python train.py --arch="unet" --model="class-conditioned image flow-matching model" --dataset="small renderings of single solids in any pose" --train_examples=395000 --image_size=32 --grayscale=true --horizontal_flip=false --conditioning="class" --objective="flow_matching" --cond_dim=192 --targets=["light from"] --num_classes=4 --cond_dropout=0.1 --logit_normal_time=true --norm="groupnorm" --hidden_act="silu" --weight_standardization=false --padding_mode="replicate" --widths=[48, 96, 96] --blocks_per_level=1 --scale_shift_norm=false --attention=false --upsampling="pixel_shuffle" --init="trunc_normal_002" --residual_init="zero_last" --optimizer="soap" --beta2=0.99 --learning_rate=0.0029 --beta1=0.95 --shampoo_beta=0.99 --eps=1e-08 --precondition_frequency=32 --max_precond_dim=1536 --merge_dims=true --one_sided=false --adamw_lr_other_params=0.0013 --max_steps=15300 --batch_size=384 --epochs=14.9 --lr_schedule="cosine" --final_lr_fraction=0.05 --warmup_steps=760 --weight_decay=0.08 --adamw_weight_decay_other_params=0.01
Rows from block 2, named by matrix and row number. Each number is 128 + 32 x the weight over its row's rms, rounded and kept within 0 to 255. All counts start at 0. Numbers have three digits each.
# emb: conditioning projection (model.mid.0.emb.weight, 96x192), inputs 0-63
emb.0:162123066170124130141183105127161097111162160044129140136125110120139122149106141162207136103108128200156155155093111088069081128098113082107141100129138157126203114092118159148093139121130148
emb.1:149156171139111106142123132134168150133123140077108156139146142141145120163104154117163119115063086087121120123130077113133104140135096152120253113098184136118156175128152106077072147038162133
emb.2:159128137137169144105111119119162053114104162098114077117141088135056115138096118169112108124086101156098120139102154104114135111133137130155163093095168186089201142145138173114125127088116160
emb.3:123165128125165107131082110159189103164113119129160103097139110136106095151105118162172108070054111092121105103116103073125144093112132133125060095068153101133098199152129131098036159117155109
emb.4:167139148151088129156135084099142177100068066053094159159130162145113149138117129180087114139076182133135117105121104192128179125141125159169049100144157077188122171150157122156141143122127151
emb.5:148117111178131121080174091159129146007150110042197065142122099131110119114105134165202167132088141043118086147135116096124129165130141121161112115090167073105165104108166145122131156121161125
emb.6:134083181129119103098125107204139089114080131072139093083149149126160099063118141180129125176118118125084121158105138028164085133152103136151103107085164114130144075119096125158119072128107161
emb.7:099158076133098132114123149094212112196148085175104159131125101132076168103177077140198140117113112143113163130150165186106152099143146103117087126141088093136162086105101134171128156125096083
emb.8:164093194183129153157104107091127156112138189075135124093162065090109092140127145120154109093117164126151153125117124070160111125096085157128098181088150057142147188140167111121101104092131128
emb.9:135103123107150105136139141125120150100152122083119075086116086113092110098120148135192132184078110106128054104107101125145119177134077142119072104131238096097205149156124086108159112181105153
emb.10:131135112155140174131126145142145159191157139078130172211094134173159112160150088103154154120107080117115107103165108157112126115105066153153139146109216156134211124125178137119113113134107124
emb.11:164093118069176153140143103151197190145139158091131171128121138143151170157147164119137140134161169115161088105112175101122163128130163103129072118095193072082204174113100090109131151117159071
emb.12:142132185159130105137160094150123119117111111112158088114126123139166141132155173082094102104181114142123161096137142140120147126161133124156152102082164187125124144111111059154126131105158138
emb.13:141076160112162165166099122180113124076108144090126125144113134136078109096111099119149127139198149133106112092167126141095123165159095138172109194126124103118144211108126115122133141051116133
emb.14:157135161063117128093110089136115148000101148119138088123123111133145139095141105135117133111168104144155194140118102159128118137134110131147233147149115128131097068110082097157144123057138079
emb.15:154099101165090127127064127112159142104159137121161087152105114143112104130100152083141130182155101130129093099120107118150150137153146115163144144106186162060108112121100081113117103198116111
emb.16:104112153099093093153127148159155170182086097090119094106174125155159149083128161146171094191128211148107173151129165102128174105157111128061113124114221150137089115174098083104154079121118192
emb.17:165144188101112138159113113171102121214117126095109095117147150103135182131137100167152119146172079103113202137115125118119146124170130107183131135177164191094162172109141089124099127139123188
emb.18:107130128104147100178062121128171157200120129087116180154174079149177116147128129067128157123124125129121155081098185138067128132154143109157196129157135107165138130158164073180129100112101188
emb.19:165119190126139184167137127167122136214124106146117143163132118166187138122108118135090133095176203113158216085139152130130070091126152145145140161115166130158159130134163070105171139133146099
emb.20:190139080065184143135080152122131174090107104157091125114129152157120141138120096079142143156130086082122156103109097066187119154113131161105144161117230138127073132124086064095148119122165180
emb.21:185093162075159169112084102137103120222119135064116159121153112102147082131110083136137092133195168150135200100154185091139108105153157127112151101139229182137121126173142156129125148175063177
emb.22:152125130112095081174156123130093160147103182083172068065117075117102070110121154093135130138197097119089115161109103149143161191128139142110045151224201120096124131132057063151153132092108116
emb.23:085145110193099132045178126068162145141183125114138181131127093103044147184142149108145110116106138120099145132091116148150130102134112123103139150125120082169114077122168141094116138126172066
emb.24:187138122151108097157111170157177112097152094051131159162104146115129094116147115197114132111026182074146094108111170075129111135173086163188162106098169082152078103125097122120161111104154111
emb.25:154106116104214092113147157134179150152131171087091185118147168132191146097128113163096139131112093170185156103137134206145157100128149082174067107138123113122175117173147107123055212145124162
emb.26:114114141111167122104143152100079132045139128058155063118122120132077107092129162154133119122102131141104082135069134095133097127142118139129144119079129069124194181154103182095115135132122146
emb.27:077094168046139123157094214170178150072082109076133120162126148131145149112117104140142137161130121144139156144173114136109126123139135154148192126107067082130035109135125131164177132119127140
emb.28:168113137120150167103114184149137120197147092056115097152125124141132104104139097139134093138117169134145131156130121016171149164136114156127067135169170025133137189126155202112137098134163198
emb.29:129154161154137148139142215121144113101091144067091160091139133153181193110140105144107121086101160085151152099137118149125106091165121117129213185091172112159085112120133093157112211124127159
emb.30:069118117139143153150146171150194138218145130089138154134171179095191112152087140134142114146103117138122121115159148116129192141152155128134131149111168075131151158124111107070132139216130148
emb.31:083107155114100138166140215122113087069145149079065175108148068139115118073135137150104117096070148130179194116156166111123145135123101134088165108125139155079090128121169089107100097143136161
emb.32:155184152154221124136150232123111125100104096085117094146074160167090119145074113009085133104130099127072123107131130178140153084139151153156124182089133044113164183104115084152169135031125126
emb.33:130155157159093133078127143118181118157163152055143156132164109101099162148141122174137074138050077155142167096135129126116075085147126111116121119131128072100146096108120158145099169141148070
emb.34:156094153117117104154155226138191182164129161129076146136177101111108127137120179129168118161119106109138116118133162081108130083142146142117124089136102011131105099165163107142113182204126054
emb.35:151193087157209167107125227143115134121137098084152100084115137134140096132187157114142176079079148073163190111108119060124120126142113130141145155053125126123064129058102143164101112137133174
emb.36:179124053091138116153077145150197109075088187101205076157118166109108133140147145088131120161112102157145090158098110130096081107157155116163181137137163111124113184143098068122077145122162147
emb.37:132158084184098128078127096128109158036126144122166011096163116118120131110150159121150152111090146130114117129069156132158138088132185134137134137095136108147064101144128179137110127171078156
emb.38:124095109115114169146130125125212117160109130050149097135158114162086109109093156076132185105110131096134095109166152138133178118108109133154135171160163035161067117080173124115112129124184134
emb.39:169145084096190104113139119172131133219139191124108158156151124100141126104164073082094046109135149166141092147155115126117083112125128085086123158110199031099164120141172137097129077150115126
emb.40:153096115091104109151122142151197142090164168124115113103142148093100108116089112116092114176094143181141090178103120167143165141139112125131070136127117036086073154143147092114081138175069129
emb.41:131128113092129180113093105164199125186114120161147172112109141158160118095112095097081105116148160149133080142078116108115121102145145172085073128104153105156174082089124132124065128149125160
emb.42:151104110087140092125183090119169146062063077041192096086150131088179075132114141093080067156091135153118066166112137095128118128161177124118059183157142056142077117103152167118142131091152038
emb.43:119122157145069115106169172080158116043121103089129123117117099154114163138155130105100157094121115028103125166118140193103208088128150141132143167121170008151105146129142137156125154091147115
emb.44:157093096153136142162118047088191047108162093066131140164102113172111126110154108085168143108132084118126098114105120082139036149170113082139118147154101139112129102100213118123092125124092110
emb.45:160169160063125159194096084142167083097101077084092205103130139106200169127104118169108130112074148163172162103149124171099148140146139117100149133184146077117109138125169083123127146090138162
emb.46:118149076171138125089157145120145122128145131124160164106116097144074104177126155093058158111125090104097152095125136131158127172091077106104044110105182058171098072083099078139050123187109125
emb.47:098137123158062100173094125104178189136158130097165169175153151120047165149151145126098142111096170112135112122170083126125126144179146143151062138143105024107095128095255097124163106105126083
emb.48:089104078136157144096110137128096123140103173094111109091137117102108116153100118171109132141137148098142196142071117100113126125173117111109077109091086129106044108122092127078138189101106087
emb.49:046179186108098125159112209130096144096111136120138158161126159124149150156098101109134167159141147138101137101175198212134134140149179114121143156101142058143151131108150127081159135144104138
emb.50:040115129129117114106154211141044175175175132163107107122144131101127160080085167145154112136071162127118136086124109090120127129139179099149102175089056074106140123126144111195082118070134137
emb.51:067095103186080106165112136127121126203124126157122172145083073146156179147181165159151119109154112126127117118144164228116169105136077166112125169142116139173150141131135139165115108135118132
emb.52:116139125096135096116147128083108102230133122164115112142132140097116116110125162109140160120131119107149184123110122125155124168133171110210084114158126123091103138123109103109133173166112109
emb.53:067180208091178205120180180150115070159098129143146096160108138158103157150076168177106148109116098070091088129151099133104139099117136105118127120130047091124143154105146133154099127169139210
emb.54:069183149139144183128172117135092077223134102122154141123093144117149100124150128146100111114166128107105100067153154125105080117136134147148187150087117073088156185125155118151129174058167110
emb.55:084100153100129085130104150084115097038174173077149000132120117100142110116096087138154129151167138160112102144149130146128093165123130115141155108097106091107143128078122105110179143130111134
emb.56:086153136171107187140158148130147077255123100127097188096131096152121149120147143168077104081125109131126151125143142141183106091133088119087111134098074091101172173144154201141091148091120138
emb.57:155139090144183105081108138129075114116150136066169125123152105097166063092142127120099075116188100156120118136135112138166098101119121121129123109107163121147157183143123139092080143115105158
emb.58:097091141067085121125104094125119141119132133081130060112122134087090059111085150193115184185035117168153125196142155128131206154126123157152065115121159116144069128130170119146123069109085135
emb.59:088134131190154077162096174120055143077110149086074153107148120163094137116119060133121100165146088062123159114118129132137164116155178110116194150083126126128109137128077091106077111144153109
emb.60:038133107139132067127148104118210140087164088149169092110129123159158069098122126096122141127092125159139093124118137148090100143167072140121081103174155101116093116139160125116206124175086126
emb.61:119133206150131138156132082102134047077145139093056185090104111106120132100173156144106107110090117057133135149093110077135126134094076137107112113123182124157104118126177105152145145069176165
emb.62:082112127096083131114123094166121118073122151191164165137151112100106050095120121123154150108137097123164114127118065138181118145127132129172205124074108150176135124097187136101126125015140099
emb.63:053143100103112161091073130125182135118081111155107129161105124140103173145168139070072143153128168178122101113158136174129119123146116161109140113104206043099155171091179133128170087168105083
emb.64:166131094091195128129089117203148044136093124102160110133091182170156094086098098114111152157109116151147096132105161135082132107148155150139149092104127167084155168145117125145145111123137178
emb.65:124129153142158119071143156155163074147135140129144099110109130128099148146163138119169086108070144117124175117098131089121068094085111095090204171107153069124100079112176191159136074074123080
emb.66:102121061149140127132105067101152178029139122123106093157164113117120187148143123126175135140111158205149122112149168116151127086134136123166111153162141059156150126140199184072140056094143081
emb.67:152147127138144163099128107088165053059160174171145165086112114163088083154160156104131100100120052140137094173092120127104113145108136167125030129118133127111142175094153080195138159130077142
emb.68:141178152141128189135166098134182089159120107156118213113087184130125130167096130116151168067128135108129123131187155196134166132090120154127190131173180068144178150147210106163147166176141151
emb.69:094128149111116121124126126103109123179171173167126082174158161114131119129154150203175139177121104156133123133199166090141125152114112103173054098155109114092140061145184164107103100187143120
emb.70:102143137138103147108170117111141147088134101183098099105134134104204129097140092054190139154124118164140153156191156129156155153127183103090145143137136051107110075123113104125152138126129142
emb.71:126123148150096120114162073143112148087135116079140087153103158126150201169129115119114130138139147146099149116105142062131177093123130120137169149142148123172081108132184101114187100139109101
emb.72:117160111153125142174132161122149154001121115025152054176120143133088147117193114141123204121111140106105125147150079119119139133155081100157174131170127135169193128132172085137133148138098114
emb.73:112108154144143144161180196161197121211147104138107255152110185135133144115115125201070153126147163140171152125145141099105171128149155092147157095144139109107149131153131091137135111111184168
emb.74:139063174054113152101082213099175159075078185094143085036094138171149131100098127093107166135102127104134052174120107067081131138116126158190104133124154142132116134099094150162135104118113058
emb.75:160120190080139118122145113174114045097125134080109088149152173106120109102115136099100124140084087190099106140164122076070119103134132135144129101182150124090146138123171051154095134171082078
emb.76:143124161113129175172145196138158112023146116062132130177108145125139154132101104193114121112137169121142133105135140123117101094095079105135210114124106104162146072116181162124087117124118143
emb.77:169152107146201160124137083124176098132142100117162170135098136089173130105145096141124153131139099102148103123111110154167166135179121035139114148127175176166231193146158129110098175112129186
emb.78:087133137082110100137089139149167145000095123049182130155085142132104098109139129092087129096120146158110091108143155139114098166143142169172108153095141101154125141116119134107178060109080081
emb.79:094115153092115171107078240147170095106088154069146135137133130109162131176114181148107147116144085122104064167165122103102173150119120167096130081155184110083203090134143107066181073112084092
emb.80:127147128152130149097118168090163165113115093078164141161100142153097172111172101159120153092085148155108195140132139143138160107157144141134186137180132093136097149157108145138162096125125081
emb.81:130086119183152134160119185150204152041120134082127109121107087151173146130122125139136108109111133103107194115136125214134140105123087103108131144200172120125102164159177127184175144087084148
emb.82:161109200099160116121123172125197102049195137057143161152152179054165106130124145143118087139123142193169200102132159087159043144099074110137153133166144166111145148129168131103123091180135093
emb.83:053186093128136110135133129124133099126131183127159142052168137139074139116134107101186103114175145122110156126148121160121126174102090133156052149035161102093218112066171160108158094135129116
emb.84:102166142165102130114137151127146146121134120151128097139092114128102165144155109179139048157162130163087095129103129179157190107080166133054044110144097137160105091154117127113157100148144144
emb.85:139103088104076160139141112160104161086098164057093018149133153148120145167129109154115103148134122119143098119153078142112147084110099159119212123100151086115126164140141104119138115052123138
emb.86:126123090093139115085112156184164133211157166111204112132172145109125088117105146122071107119108126144123078160113067112145078146146115115143113159170134193069162134129152073098151083167102150
emb.87:103098129132209120039116091118165128062112152148144144180168122128138142121072127134066101128113130190098122142106118117110101127095146134134161117100170199153152148086118136166155122152126127
emb.88:123209105164140118142129075101153098196115126052109164116091132111081113101146125172151073131068121093090092143129141162139120063101147088067060115107175122131157165101153129162132157117194103
emb.89:154081110161153098108157143131154106138166086138086143127122107115097135134122187096133143139131111140072128111118145164139144133099150134122108129151150132150060089131106076175195096076103064
emb.90:171084142101150153099129135100153148148203165133133184113121135093172134139141115164141165107104127137123080111117146105129092157099151088097153119088107187118110127121146159153094077147154145
emb.91:124159181114113120193092078151140112130090100159086159137115142139193155071118137113151206149152110143119140110150162129114140148152154114142084124142146166092146122126190072151122082178112174
emb.92:074171193168097135098158105106149107098099123154148075113094120152158118154168140150139127105127131095134118121085132116106097148147131116155142156137146164109122071096135089086168157205134054
emb.93:097062094079129128103156175095158124118146097133102132106090129117101070092127117099144143148163142103157061123096139187111146167133137124080124142076135186223186112152101090126118089106119125
emb.94:170124153153088138149129160100150187184148123107109201125122186077133114081142090204141160153153086155138117129116153076164094129136166143141185202151122136139152139157154101146163128099141103
emb.95:040113099107144100176108141136174155104116176117126151114178144108128141128089123135136095077149140154176095111148155158114123098182087144089138128175128178159117190108120103118121131089114132